From a checkpoint of a small image VQ-VAE: encoder arch resnet, decoder widths [64, 64, 128, 256].
Rows from block 5 of the encoder, named by matrix and row number. Rows with one number belong to one channel. Each number is 500 + 25 x the weight over its row's rms, rounded and kept within 0 to 999. All counts start at 0. Numbers have three digits each. After the name is the row's rms in percent of the matrix's.
# convs0: first 3x3 conv (encoder.blocks.5.convs.0.weight, 192x192x3x3), inputs 126-143, a 3x3 kernel for each
# convs1: second 3x3 conv (encoder.blocks.5.convs.1.weight, 192x192x3x3, transposed), outputs 126-143, a 3x3 kernel for each
convs0.123 087:510484468519538479532485508501494514486499487503487503523530530484496537510521514510488458487459502442448523476467484493516474478451511498463476531514506501520460490508493515491514493504480508486518462492562505523517493441468490503485503513473473508549471517518531545513507522462466458498505506513513506474524517526464504489533541504515502488493457507519537538532490497471504513542507474498521512497451483501479476522475517505532515522513518502493499480512517513462515529475449549476528
convs0.124 108:462496507505522508482563507464486465537486487509496497494520515514500534490475507512501507518496499540493507521556582510493502503514483498500496465492507450489510477491533521487470507506485520495483497499546495502513523530515489466465482459528505518467463499523546490528535486522484522489516509476501522496492493478515475495496569462532484489504516521484500499482499497480543498576496518492560511510511515490498512517471470509499465487473470491539461507572463511535510483486524534500481
convs0.125 090:499501515523488480486480518471544541525490494544473483509519508492495498474520511492475486505488558475498480517463446528473515522492487531494560530500504508525493478552503474500502475512519473499464536493513471469523503474495482494504507532486510507503497499498482481518548511459428465511473517512505446544507461495481516529488490476473527477500544518444516468504460508510512514472471482525455511479481535479501530556492498503493461486495511479527470481529458463506510531481506549491509
convs0.126 093:521509505537502485476465466489488488495515481502504476489506476499515511518513533515472485440506510516545539473517523478514486514545555450486507502492503507516470473557553544502491518524507542549493518513541504508534505552516508540505467489485483514460500514474493494492528489532524500499525521461496507468514536484517482461489492524501486503521529481515562519504501505506507525522493500511498533478481488502510546524510504511518483503475542503516477525535532481512483496474479464474518
convs0.127 091:509511479504503458531464503510473547471506457488488528485543520491512520519505515496516490508523498476469450498483514514487525470479496524485527505507466525497497479470494484484524492478497507536486510527497528548515519490513501504456532465482521482468512510501502550507462487471497527507510521507516499502513523466459503484514460516478454479460452482548528526493492478499489476475477524503484492492502510514476474500474497515525482532528562473461522477449460519527526484526551480496514
convs0.128 083:550490468524524512517494491519561502465479428516490519533501541433462514486522461478455447529530550468477458496530508458466489483497497496479506514487461474496486496491517463503507458506527556509469490498503510537520492476492504449500493478469489486509474494480507479513530485506545480486507507467476505480497456485500514510474511498481491456503507508539517503483499543476518493493499487516500507491484495511530506508458490450496532503480450487502520506510502506507485484481442510494538
convs0.129 085:486511442539466518524506489554507513445498514465539490505467481517511486502502503525506507484484417485515441506493473531522438515508500515474477485475505486450487509492442483512504467469546506481500505522495471478510521519490532527526498478473507476483550512495460502528529463538516523504516478532502524537492535460539487490511471516513509540499509509466473490505462489488487461495515529450480472512513476490510530467491509510490514477480468494518471458530492496485527457528510507486486
convs0.130 102:470542481475507503495501496520522479451495506473507492474503495541496502514527495431481520477484497525506478497509509501477477479459483533502543503507517497522507474496470445479479507516499526520522493484511468453469478487534484506490489503497507501508508501479542481506493484530583569535552538504492481504469517509497509534501451482473514491557480489521476513465457500503499483492476496438499521491515510494552538507467470508482512456493509484470529480520506488441483479510499532493472
convs0.131 096:505512518494496455552508538501499520556470482534502484506492488507505495514513489445486511485483518496508502524560536525488481462483495487504520500493494455567505516507493508485484525486526486482494486490450516453468524515458523532519536493516522524478476504483490488500485514519518501486479474466500513499495484529517475487502521475515502476534488508522464522514516516529508517498551511504457530499547454544534536482532493501469508513452486485499473504558520494488508502520472474484503
convs0.132 095:507500503517528511523507487526516547529545496538522486475544493540542458501481514497542488486499529471492534496460464496425504456505500504496502497508552530484510512504510508549484458506482482504528484518544532536536458464493560468484547532521480472490495495443492463476499532542500548555496524512487511487477467513486509535507494506490526510513536475484493522521510489488533560529523486489481544516544491474501529477524571525492506473481488488516477488481473479463501523514485521498495
convs0.133 113:520499518550523469468524481488516510494468479517537525499500509475524498501468490464530518494489501469472520511494456436488486459486495489469496486488478510506507482486479466498510476537468473503501499463471487486481485472485497471517556509510476437497540475488565495490499458501465483488518508516483533502474518524493471514539478506528522473488498446512502474504498508507504479496549454464543507511479499500497518544502493519488487470510489493502509470478492494520479466502536493483493
convs0.134 098:507538503527490490513488512517471507479491489473495512531536500530485464496505491534504510515506512462523519488464486505477465501520504480462441471490509487492512470523516496501472500519475466542472544504507511489523475511533486490497471465494486469479488527480508507514500505459534444502523458484497467499499464444533516506481500508516470455583540513468529489506488511531509518486493495477452483479503517500516536495509449497477527454541503513467566480506503452499469502497498513465525
convs0.135 097:474517486472486511506501527538483466513503522541499513513470464478513541483509513503534509509479481541506517480477474516542509531516547453486495501494517494484492451507465500477505526536512519512515469484478479523508486484516508500516500504516492558508473479574494549490536487507485560483463490471521467545505482481506520508498506503489552494522492535492457506494495504515505505472500486495473537505502518518518479498420507504490464481486544482551519507547552499475508495474525520512493
convs0.136 095:495518502488522504492511535509505493488468518526522499511513462506501485497500521475534500492467477502519463507543515509503518542540549516506508525494513474527464506489479512493531496502569511533521507552485509527472512471507510508456544492476505517498553489504524496508465521551493535504508497528529509533503513515494523485460446474465422504423465476496514497464502471542462462517506508501567512525515487498508480497487501534507503490492506491501500490516511473498514517523506494530486
convs0.137 096:487424498472515518481478465470490487541492517496545478477464511538490476459549473504514496526506515530537548487473529459482494474497502504503505560476481506505518498474518490567519491459483470479516484530473518543487501501473467510531490471487511496491509520494523465536462506487512501496452464502528516467501483490461483477481534601459508542465538514508486533503507514476496528471497541448528509484482480481489511480492464478461505540491473501516515517487492496498480517510497535507520
convs0.138 100:488498489478511550477475501514503508506522528471491486506522467512498518530525531473453520531480525511452554530500557528544534498544487497501473481487524507507495483530476485475496463480509449472541472483521496490527531495531516533507484512496482505509482536483505475462473495448460491469501499476491496478493520509528530565501476515484461465476463530479475518479441541486472525494468535508512522491518549511503476502520481524537516511471486543491512480505494475495506509488479512461469
convs0.139 095:500510431504558485502516473535515487486516528515492532527514493533480467508451495476542489477519469479464540524544436539495518524483435520488531472508461507472500486496439510480503497491487509508480483506500520473503480464454513464507499535469524467558506491494522495539497523506479498465469529516515431496523510512495521501478481455504511518453529479497520510487513486435518534515517467535523539488521472522502482515508497472470462524449476484515487515471499533485512507485520515524497
convs0.140 096:486507509508500478473519496500508462500440497546500486505477512519496498485521494499514544506450490507508463523536517544568497514510537498485495525526483522507503525484501529494519503465538480505500522510460489533500511519508539505470477464443504514525516481464492505492535455509496474504522479481515493509483510497527506485517473537495498522515536544531486545478515524467525521501509483492458520462450479535508511495545515581515486543472508509487539513513484492487475486470496546488457
convs0.141 094:513453505435523523499476523482495498481470499459503514503469508499546480534486471481464518499502514485474496500480479475510523498541549485515482479463498493503468430509487495559514511481492536515505495475535512531553512494487503500476471492485467516533477544506500530499473544481487531509472497508508482464500536529453514498507456565493510494482461496540470498477477538540476486481502511515473500532519493447446471517534508498491511515490490537501475530509515493468521497506464533486528
convs0.142 090:476510501490487451500497527512473482522502499446480499466498468501513505483498472539511531512494450512501478474481530481502471517567488465494478499480505484487458488512504511528501457503507487470512488461488461501480543515515535516493511488502502490475488543534507486517508477484470509472509511522508530551522488488518521487513527487523489523470481497466502515454481505477472474497501510473476526467507502502485508507516508474534500504497465454502490516501513518447493468518512506530527
convs0.143 100:478476495506512530496499492493509491500507492513507515487481521478521500511489500484501536506506472525509445537487481530532520522499508486485540491523502520539538505489495468546479486482538513455477470469514454501446500530500493497479434462449481486505522529467506513491503450500489503503524492538506465460505487488508534530496523515511468564524498497478511479528489531524500490487520497534524530506542523536520480488482494504480485526551522475533507517463483509449486471519519494489482
convs0.144 090:522488500522477481546498477506537523492518499508494485501509514490513543467514472522507536507492508494557460534478468487542518473480468500519508517489545488479483494491525519525500430449473465482490490495462486487512524496465518498494539489496491475489507486490551508515507503494500461496498511511520461505478496497465474539503501488499539501451512516519518480490514481429503484542466473510524495451476507510516537494502509521520510533523481488533517495463491496487503488484520503526506
convs0.145 109:479507464479487494529522518494501460505489526474502503504489497483539512479518472505512541518457429470502466480456447487471477463469484506512498507529514532542491525485471531537519511511520507521500501502521519517474551483502481503475477446494473481536491525481500475509505472491476495497522507520487493481485507460489483509516517501517483483526515498479442479488488508491510494501478511491495487458504431489497568493499522505521517503481531496512509469445504493481511473468534462468486
convs0.146 094:487514571490505540512513490464549521496483512514466530518517473523480460525505517493488483495487478481519536512500468491484502502493523458489463523528460467501482513510496476508564458512489492439508512467517442512503463502506523468482502489506494529513482484546525519476478494506470453500457496520524487510503538486481550490511550540527495516461531489522490504493555506495474516501462505505467509455516546511544488492494503490513478461509445489508512523483456493460491468484450523481518
convs0.147 097:512473517540499499509498490478484482541504480484494520477493514559561506504530512512519529548535497501532514554541557535483527522444495499484498504510493503512496499545486515507503477511513460508476438530486495495458498520509501474518483475509470488498494524463503434498473493508502557575502544449517517512498483513487483481494475543472489479513497483494512488473493506526493493476518519523525533489536558482470531528529502486523516499491521512510478505452491484484502517509494479476482
convs0.148 103:494532520501505531493533492470538502496480484535538503505497486480468495536488504502496528484482505474512534527491548473447525505506472487561507494439523491525489498540518446493451469503451506519533476513510460445500522500521528493497482480475529495500427475497502518521523519547480508516513506491503495486489500497528510492495520468469537460481450502476507484472532494483516478470488547553426517509488502485498499489510551468486564549473516503510483468535503515485486521480510514485486
convs0.149 095:516482461507518475506516507465514494496547489490523508501453481526537513491515477471538503505445429500492522502427463537462470498527515500484496500487521482464494512472479475450512486505480502503495535477496487504499477513495589490506475477501495500501512532476492494479498486489514489477489529519487467532529509475498506491495456556460496473496554482480481455518495525456536493507506464484491459503545505523500553499437476459496512476482516528537532481487504538477489490536515497471491
convs0.150 099:528518479504492529530475504519522501489490530491490521503481484482516494497547526475555518481499519541518498485525497499466492484486466514489480514472467535510511454503500509511460508510517516455501546503531455489518465500524464470513507484486490477538534498515480517498476513479533524490494457482483498507481477499495509494515523508497511492527540545489527505484508523526494532446498515507498492486471512514550468456478485443495521530503528504526503498493451466468495535491541468472482
convs0.151 104:464531468500542527512452511517525523495508508518470517499506520449541502492486451509524487474486460550530499488481458471490512513488510481536486475500499497469519471533493514518471502476506479489476490477457497495526514482512505462508503478456485502509478481535524479496516449491521518494483505508464509505535529488523503504472485533576501498492554509510486479497486462509481523460479484485491461502497482499468481508521466527540483532530534484414493521513490507520516542453497534532517
convs0.152 091:494464433527527474498514449495517530502485480535492499523507510494524475528517496486495503499474504451497554530530474528520464486547548549514521497524517453473546425465488431527488449507525465522470480467478483522526541533506542535522501522519510516507486558510562505507442486530491479514499491487469493459543517481493492500495490501432493511455450473504527504483484502491464504518532504481505497492528525456499490475480505504493445517487482485467485517497487482483483515500467489521506
convs0.153 109:478488533469493516506510523503514536472534498475482507483512483484482517502517494467494514516445453496528504542501522486445493471474509495485453495481514474481527504507514492505489483504462491483490519475462518488476493480500519493496490497484462502510528495486497473534486472519462491573547528523511462504524463502519552481486533487493535511483519501541527477511511522493483480479546496528506504531510517483449484487494557525510525509499526485512511496470470475513503508501495496494462
convs0.154 096:483484476523544504551502505474506505523506465516437476494486472480477507490535488477515480486483511528456513506569467516498519504473504528479492509496486530473482501527505500533468498490482530501513517458426508502445505479539516460442542553482518545478456465502510493479485490492522474469480497558507513507517473517503510534497561497543461508518455556477518569541515474500486541525491462535528487562507539552504487529477554545483524491501503511463514482519499509459486500558469507489475
convs0.155 087:502453474487498493497530486514520531467460522484503487521517505499518488525496511518516494482502475503452435451473474466547480495526515489491528516515497544497469462498475542498529503504487444484485481509527524445470516491477518486508506490481498474499521535467512480518475502494491502486546528513459486478479516482521482538510498504495491465465510480542519497506505497529501527492512493491486511491525502513514485516516481499488507532509518460514484530475494482469468477523435509537507
convs0.156 122:503514490464488480466477491481509469512473517489552480480478481539546500498514522492516544478504502501480509494528476552567520529442509485471495484539521518475487502464482512468495522521515496504489486522526511464474474521524509495478496506481535522492522445509471497517507558481531479518505478531479508521457520531525521465518418509512507502523532554480501513497463485513523520506514496563526501524476494455490474485522485532513485478490443515506493472499540509522497467458509517520485
convs0.157 092:491527514464502512526481491486497490512475472483442490486505469464525528505521492469479511519502559528507515481529512480541583471494508519528522512516529511495527523509522503553514530498501432456558480454509544513553493453525509509515533527474488477460473506476528493448510471464463524491518486456460525504498501495463527495504504514460503487440463488505489539496459544483474535472453517482500456480468493497495481511507483511492523519494510494516525490460536476482506549483518511535473
convs0.158 130:505528506468503504475495474520519476518473478484482496503518506516473486494487511493521537516555522495559488491535497519519543479503549503508491530548505527524522498505506479464531485529497501492457526514477491529528492538488536468500502503473534459489523488494508545497531492533514500473506473498512511457518480486528535499526506519495473504521521511523511508503486475533513492492506510461497495481481549534497494535495494491533516458513526472459522478468537510503494520483455519545495
convs0.159 095:475474470494491477491506494489500490495517488443519441501536470543536534519488508493482479505517480489540473506493509504555487463556482478495482498508492504517510453507495496506504489507530500475470506503477533532521496518497508495500508514458530485495497569482522521504463443490480471503493504492484513528500532487496517509503457532497457474506515484514521530519512500503504487521482534510523506456507507483489519496495508510517512470487492507492468531527512488468511504489528507515511
convs0.160 091:458460510542553516501495471476501505536545507490449482521492516481505478533451480495471480472480528524543512512505502507468491510505469508486528503481492509480500524485518472513537475476498475446486469480549450522475500435449496475506475499569493496525520496517524530511518489510476486478491516472506478464502541503506485518480486501532431502504525492457449505486514517496463474494508497500501497494490531499515470472464536471475503501480510486449445464485514522509505503506495525487539
convs0.161 098:500542477512525479517522467480498505489512493503489480499497493498512499512527495502452394516490513452457488488499494467546534448513527531483498481488496547555474503527512493536486502524490500490478508490526518534481524504475507464497523487480509477497542487495486440490470473492529497499502511477490525518518485517476495523505495474494476488439504519513509477500511511487474551519478469480506462478513494478498492489507460483546509502487484482477497481506522459471498467511464512498519
convs0.162 091:489515510521495523512515517524501544521449510543496474483521508513520533487471516449530562433479536497498549485509493497454488514540522503499503523476513517513507533535498496531493483476496466453496480471490493454483481494539507504484527528492509501522523499549515445480485465521452475531512476518524468488540514513487520519497518491465502505493471518486529471459504491485484508492521485486516468501494510508523511550531506509462520540481514493486497490521508489508520480481464520515546
convs0.163 113:471526551503524534497501482476496461502531510467496524505521508512493510489514474493472464486502527485490475522462489559511534490460481487482515456528512498478508517518478483513467480512472526501501510491511521525491489549525452491517475445485465475478419516519485489518505497512442456494489472507501504516530481498483503501514503482528479509535496505501502485517507507496492510524506502547428528513533497516481498522500511482465461533473549530503484533490474530469511473474523462539497
convs0.164 087:493468509465482459503502511482539498455485512470509499493550554477510526470490540483494566522501476522513461564509508529496529492462507515513495487495490529505487498517527503506505515498479549481468524466520487486477490511502522512478460455488510498495471519493467559490516545460477523501490487544544452512494513488502482480487517502478512495487497476525533494501486487475484507493519512479483520489477467522434496471505518481502494523507509520508518503507491495507497534499458499505518
convs1.123 091:469487513507506503531514489462504534545484517487508481519485483492517517467471471524464533507509512495457449487459471484496455502473518505472509509481460508534526535485470506503448515512449512485509478497517450518508475510519532525523501536470552446499505492518503492501477503493483523478502500544475452468523493468521494489509476460482489554533467481538527494508459530496462474508507509495519484501458456490476538531498536511550553506499504493491476519503512497533442511486500514547560
convs1.124 113:483498513477463482526456449502492476532522513489515515515502481488535499477516512497479458498466509491482507474511474509525489479474522510494497460506467485483505506501448539499508489529525506483503540459485500508476507474511508532457429491483452438530513475445521551507494480527477480431484515513463498523516501462533540534529532516541510532464439474520530482516559468502522542487511500488483514513494517498556494446484502475459481492496509504494514515533512516475504559486466536533478
convs1.125 090:441515525550498573471471479510474504516494503527494484480475496491450490514515536545535543505473476509497519542469514477516508532514464521486487506484493476478500473466485495510534477482526515481483559455486491489523457489471489535472485510484466507558484502510516491485501508531507552524562500459491460484534515540513543505531452500506480480538505484492476485458517470519532522511521501533547476461562479530527498511505432478481528515483502483494516495534517479494506549537471504446499
convs1.126 092:492515486529528474431494487558477472483453521529515567495507485551459500500495521439475457522527490538512490485490488463472466470500520503477498521511510486487519543502481524488465449470554514533474465516476511485500510529524509486518484498491498471524477500507538513497532472484502509483480505488502533487484464484522522502501494473517463506473498539540531469487475493442503523516533479489476520498529554531489469484482475488537541481506484505466485471486514491512527524527523506503499
convs1.127 087:493527497567517504524513496459530467524510573444528473498506506519481535479465480516526508526464534477464474510480517513492513532501531492467484467504506497516465516496504508525527504507514503448485519493498503505534509492514512491480537472478499477519480538514499495510518461469478434506500507540521525513510496496484463491481517511535510506487521460501502508550528504472509473475524463529535483501530492542476474484520427516487459509485546510469518500470541497496493440479472498478478
convs1.128 092:463471475513505491500501524513516524525534525500526519533514538483463444486548510477472527490515514540503534490479453514461482531531525549506496490516475496496498482513491545492464503510492526517483497468489545468463500499493453518464489514472521484479440557513497517475495503525507549489450522507468500492525494544471495521484469478488483472516477460506513493509555463512526498506477530511469516563508549521509526491494471516531524504497480489491516484440508494483520508526530470507454
convs1.129 085:452522471524548509546450497527559506458514523495554442482458488535550498504485475509485478456487511456472504531500473539499523535493492462499490492529544523506512439507499505508533543499485463493474454520478496483529529487468456504500507454517509502492505486491512480495508490464492535481529490500509504472532484532545474482488487487459498494502497515536532492534532529499518536504480516502551543496520472464516547485497523502468504487508512539485501510496523483494472478479512461536480
convs1.130 109:489504501451483524451486536491498544491492480515518511539546512496511519507497448510528501531503488489537490488518508502459475505501504499494527507474466510478506463506522477524475503500505522469469481505508477488497502493493476489506498495507490507491503504512515534531507493517495457500478480398494444446490505482484548497489493462498487458467466509522458495468486483472519537510509494512504503499517505524504473525498511492463497480512518532485484507484519524530513524503536545501549
convs1.131 098:495502490525496500501483512502540479467503507486489509498495480514470511500515505498467496523482474477499497489534516537491499496515475486504502516482523495479506495530476535516476532511522523494512508539534513558510514503487480471489529504519514505514496482494442509455503511521510481553502448494523503499470486503495480493471527518492487480524494418463506481542513502466492493491448498479531484525498499482504502494530496496463483480485499515525483517504515502528536546492493478535492
convs1.132 098:533498519491508510500518484518509531540533544460529495513510506502498521472496503480440490509521500504539475518518460464512515537514498541525487497500498525519512482481487461500539496528519514518480511529496520533511457472481483528515505484502499488486547471475497477540484484491459478492515466563515526475505560497498462489513486492519452541509457479465499502500467532469532513536443482492467497489514516540520539529514529472513510511543545512494507507466459488520527502451482513515505
convs1.133 113:523441526551524487513507503500483516466468494491504471493506497477488489482486490510516524476490500502480501486477496493462500486478503489486507485503500497496501492485506504524485521516507456508533500465456542500453483474490529518477459529478485504472491483497523480487510441520518503507523513569459494520506488521500459480504506516507542522475544495495501515429496520490498533503510481495484502497507493470499483494547507487505488514495521472523538465526480493551525515465531556429504
convs1.134 100:483505511529500466489478498507463505495481503515464482499495494515524471481486480494536484495489539513493554487511535473494506497490510517512499484529523523497492534478511482496501502496490487497479506511505529479506529484475506509476454483514512501499529579493499482493467537502497483506504489478486468479500496496497485529503516528479532541490529530469473473483512509455486554526521558497500544531506478522487502517480504514519473530506495515503516480518516524527476542521499487501491
convs1.135 103:498487509532508487535548489512493447507508462468559517489508520425544487500495493478488521533480488494486490489482505472519488482489515532509478540500512478502530507505521458490493534528492441493488484484508509478514437519477454524510490470506486513475515589484541481486541507489487544547465468477515486460498501518487517516494511506493481492534540496526534495486486500449470515486506489514485495549492525473492484535478475516500557517527513498520490472474485475473448496555490505469479
convs1.136 094:478489515498477489462457513491530499495517559493557529510510489524516488478463492527492530493526540541543551495521503487534509521469513505497494512507486516502468468490497498461477528519507517485571527475548486484500511495549570485486532509555532469490502529541496491512517531486496454506423437459542510500490498489562522498495549513508547504543484491497510525510505531476471544539493510439534460476464480519499489534490506505462476461459491507507509495512544529486554501521518523490488
convs1.137 099:500487475507501501532520551514503537486502513493495509464495479510482500513509488459506463500492496540511484491511486506474493519509494493502515482516514530534468530523504512507497442483522473508519472517526548556522505534530506498497531479494545487495494498492479493543533549523487504465498463479492496510501544478488512524498510506484496457456504528497510484457514494499514529519543491513521474535494513491497518496479513518543483493467513488501516499533548507492525503460521512484514
convs1.138 097:480487521504491544514478481527509488513489530529534457482520459456505524544501492470474488514522500522494518488501482482527454492490487471522517489528503550490509491484479496530534512455453510492467490501450444497484493513525491532464453499469529505497500542501535515498526563517538518530485521524463508513481515518497537531474510509487465519548451490458499480498555511518465543506504546526547467559462508483481501499467488517463552441486464535518476533483493478522484494566456516484526
convs1.139 094:501477495523481484522555483516523523547512517533510478487530510504511501517474522545468491491498467494464482482483492531518495516521481501486484517506507486514522491473478527512493557483516494464517528524475467513478507454459517503471554531516487503531514489557460526479480486511532510496502491492507458515505540491474486501492516478482505494516546527446530532519497521528503501499529516504488472532495479528511524494501460472520475477506487495531424512515477525490469496495518480524461
convs1.140 097:498469519494500467505529495534482560461534485513480500474465507550511491510501461516548510536519502510493494514516530457437465470448431490524479521525530501497501470482546521532494545482453498488542507487499522497484543481525466471502505530478445562471542502457444515502571543461521526501467456435506522500487482481506529490442521478501455495510527502459492473456394538500503507519534540491531487521494465498508484551483490548533492483458525492492498517480502527527467532534485538541538
convs1.141 092:459543519480475551520517531455514471506462510487502501532543496496456496518521497517505506489479455509540469501464489504524474489481496526492449536516499526503509473515477489454516487490538484539504536499488488474502491480500527491501527517491528457527489540504486503495490493499504455518490486449465457492474477511524485516475494508488472504482524480498505430495503534500524500493513439510501487503455505478505464545486521501512497515479536513438488508498522517482490524522515472488468
convs1.142 088:489473498530488446546520541514472508519520495506484476507463473483484523518510576541517517519531499507479487461525518479517482473510504504530487550508500537503514493543513488454457518484538508501463477538491498509517490495509522508497488541492464453525495520540542508517564523511514447535501474508490487508538500444444480542518508541465523531514535529484515495488564527480524522513506500491483429477486465509516557513528503492472514485545485479508462525541489516507486511502519515510500
convs1.143 106:493465570518514487516521484472522506485489456497502534517482493483496497526480522487493493439507469524463464488538497494419511465517490509507472483517464484455447496505484533481487500477514482487495487537509474459489511508529502518513459472493492541469497506457472452472506499490518533520512453438496493514536547496486490516506529518529462474506484463453492519541529459558529502508548517499474514476488494493512507480505498505457444530494537523514528509502515517511489493474485467480518
convs1.144 092:504520476528498526541546473520507533464507522503501508550528514466487540515460533517492482502513496489512458518502477528500537511526457498490515490495517503509530519503556517460486513496529479473495486555499496510539535516506538450469473480492455527469499479504497535508492494507506538498530535520484530507541512498478494495512523468475506523562510501512526536498506467493497472451486544487456534496505434462498494501484511509493485518509502503487492478510475486463516495513490516464479
convs1.145 112:527529522443495499493488504503462537461498521530478485506505484512494506520495530515476483488498534498484468475480493504497467483490494479468513502510527512484516508491508521519478458505528517505501437489526478509512484505473500495470496484465534522471468483501491560489509495424475438449519564502467507484503513504507487527515471487517512487486504512497468512524537477511514506517518498522523506512470534479534483455465521472482507523529505505509505501500482521512529498507501455452488
convs1.146 092:514497488496485494512483512489511549530518513490470430511490502505527491506481456518474463534512434538513497488508509492514512529491502489513516486476447518492492484510496453501526488479481514523481502540436508511523477517515473545471450539504541467487442509534502468556521484524487515497491500568534451474523450497471459491495483548478560512539447516493548479481509533486493505455468495495580481490514492507508467479531507508492457482514464509523512500549537492516491524478533545485538
convs1.147 100:509540524555521491509508458476485484452484501467469528488534530511525489518498530512522495542465466518524536507478497483447488521526526468480501499463535495513513477520494498502503472494489521510498537504465496454515504494506438487504454484491525533495504451478474486533485453452504550476491488423492486466491518500548551479507554513451468455502500500508483477451518520503508527494472477481494494541521526525538528474522452499484493500502504529482502504502539498476482503491488489445508
convs1.148 106:518520499509457449520495505450530489491482509489492521502512520512510531507521501503455485454491484494499449518473482432481536488516521513482469460494523489465524525528473524515498509545511552511498496524506492454466533549508497475477529535495510549557488514502515543476478486502492511532504495462514517514517477491513512535532485480552458454502481548527546506491555541498531493494509539522448514532509510500454494502495508478495479504483512492526470469478499511491468521514496478461471
convs1.149 093:532512475457464505478468513514484456468556504517511463509476471543517543537526496503501494511501508483491508481516527529541503489503517503496484482496547530495455534499485463503572512453544526477493505498527528476493523501465496528530510514526508495518502486492514545537469519532426485489484506491479503488528461495545570496501528508521473506502526492520536503492496509460477453496474488510484499459507481517505505488561511494475471523489523502497441485509509511492499479500536504530544
convs1.150 103:482501507496529511478508493501490503528462523472501501509492505466461496509532545496503519501504533491515495499487494491509484490529507513518470489469494492507503498543570486496493503564500533547491509490517488516504502503497520476456512516538532550510537475453507502509501462492445455470483471523499505492509494502508534506495544540475494523520526520493519489462460523510525528532517494470508456472528506496525529473482502504469467484509472523532511522504487531523505474503499527506489
convs1.151 110:482480492509489496496466521527512519522479496478487469478480495478510494540517474479491502464451489542476478506478480506518524504494541475499506495513501528505468508503502562465551537485541476473486513494517512491486496501524519535441515505492463476527513533471511519482536452521513528518445591499497491482477511473486488493509515507485509507525517514506542478512502471501455477497556473482476501465483505520490486490512507544498498491495499515498496486486473485512447475511505511480532
convs1.152 090:502446484501486483514542471493507475501483536528522536499469496491442532504523509502510539511517524484514524463512496507490465526482464508495536497467531521510489488508497489483566470531533510511481497479514482490528494470504511501486512508517500510467479459511491491527516511513509472535489491507482524474523529472520512526551505481487444527545479483524542534485480529502511514512490563464476531538441516511474471516511492497462478448514542497491499503523514460477457564483530541519521
convs1.153 103:525554504489505525492513526509461491501445508500452468506502485513480500547486459487481523530519561513522525550534510546514533447520512481502512508465482527508478523458505516468505505507541523491491486523524466479477512524506477550496527491518492503504543528496491543478477530494508572501473543523502468497523552485480508524476471476467409485489464481525497505526471466516469448493477446513533504498469481502511511493457512526510514532513550509507508548505502505523512508483493458539477
convs1.154 105:499495530502479498541550514515510513525513492485512435519526495525511489502502477538507472495476486480486513493481497465487505491470545522547514499489485474500496516489525492467520526534471492511444487570521462469505481509503511524515525486526500523481508520498519523506467536503478513512494537482487503489482471500505497490463483533498474504503469493539471459512492530518501474473561522457497495496476505502508535489538526518476473483467495513516502485480494512533477474517482498485497
convs1.155 086:503473482549512489498531490494493493491485520516499488504484458550487510496488521503502512486510475508501509495462501522446498466530478489505498507529468510490508511500449504526448494507550486514500511490486506534534467497452507493492500515529503485488488467500524530474487503452499487465491545490504507486512455498480515502521503475534539478464536447494474496502455511547481521527520478519493488471508496478522489510512492485492452512469534509490511518495493504444508510490507542552475
convs1.156 109:494493528477463535493481488478487475526472525491493492498495472529495497499506506519503514508543491464489498520458526544480535442502442491482503492482499500520521484468494523537517545508479455493510479482477535478498524515483493517546485503538521479513478501500547490544532515519498446485515471538502521518468515491502521548512474464488516500488531473495488472477449525512520525480509536520499485504519522564506537453477498520503504510493474504523511502504497464513531473529487535559525
convs1.157 091:459487505486452511484510500511501513499479543520474503494527498471542519501502487501554539505505540524493522498485547446415538461513496476502497489493468499467490513520488514488480503481472502473496513504472445510466498487490546508466489500499517503498480505546506503516505508462503457525489517485512510492494480536497515497491473505490481527480475496460495508489540514525494532502523476533473552501512513481501479536470498480429488512503500497507516481477459534482511478529497500532496
convs1.158 117:464494551479469556506506511504464519517471505515491505509519500492494457525482486502468501484518500447439507508518500482483488495492526496498498512479484464480515471459487473498481520469530543495476509479518512506528517510520514484513486488478528541506486530515502486524481513506510482474469545523495531496528493471538504473507459518491505556478518505515423507555470516518532508491498495499484522500486478514498517514547508482485498505456513514531529474520525508466488527493481485505469
convs1.159 095:490510499544493523545559528505512457485533495506473493518462472511504523486481508552518477514528501523550501498452468478504518497486511507512496496495463490486533483497520490511546487537550535508471492549509506476505531522498527512483486512518499422526483512458511526462495519510473498519543535511518473500478471510489490553530453481493509524470547512492494476532496479494482507526458494494491529507525475514498519498508465497521503526497483574515504500507521509521523485506472537540544
convs1.160 105:488551510511573528490501453514514542508491536479493512491477487525476491487519535505546526536516458447490483483511480509463511471502487519521505492495510519496521510490489486488497478531517539467525496488501482519482488475524519454489478469507506520493551496504497488481488459493462446496488496451495487482486439473504520527559487544514522505519511509455468497469482555476516494510491470534507470468467474514494491497475481478525501502496509571495474502465535483411466545533493513473512
convs1.161 093:527509505474463490544511470448469490484537500443502497487491475513475508517476533481502501454482489512549510462474530519442539502513488509487494485538489497512525512452494475470499475454477502501488493557471467446489522498497499486518493498481480528490501494462509490527514475512508522473507517509458501537527556475490481524514504529489517502537495450459503507519478505465487424474438493489510501517530477497506494521536502470495495500482511477489498485519468490468494484483465517499517
convs1.162 090:526481500483499474507516479508586517487518545495471482494462505486487475511528507462505508510506523492505519536514503480489494511483510506475484503488503515550471493536482507487430529498454514493491500538498487516500501484511509467484502501526552501494498458497502508514480518518490512499504544546520532487476482508517543484528525521496488484541505500501544505523493521529463517475512489492497465540472496534510492472477454524501483514504511526578473473476530470498486481512525496509518
convs1.163 111:543490509463480536471492515488509473488476495479470519530478524524537471516478511493509479513535508486505523495514477501470519509554497504531505505506507525492505513460483487476547458512523525464512488499480485517522517492535510498508478467496501547408523444481498500501475557489458516539484521462481509532514523459456526505515501467521472551524513569470508515479498525526498509491497475521448530488532492534499509531490504534500464488489514495520532546490527507501485532493477487528515
convs1.164 090:492472501488470518539505532519460518518496537563485488474503494491477493489432508543537510483534504469472513467515464546531529481448514505531538501506518504496498496501488517530523494473490490467480484499487485491466489528505497501488480523506494455519488510505462470464471532538501559486498487437526475473518494499494491471509477436521490543470527546500505520571503522540490567536506483514518489474462479488511481479480543524518508469498476508492478514481498513507495536525461518498510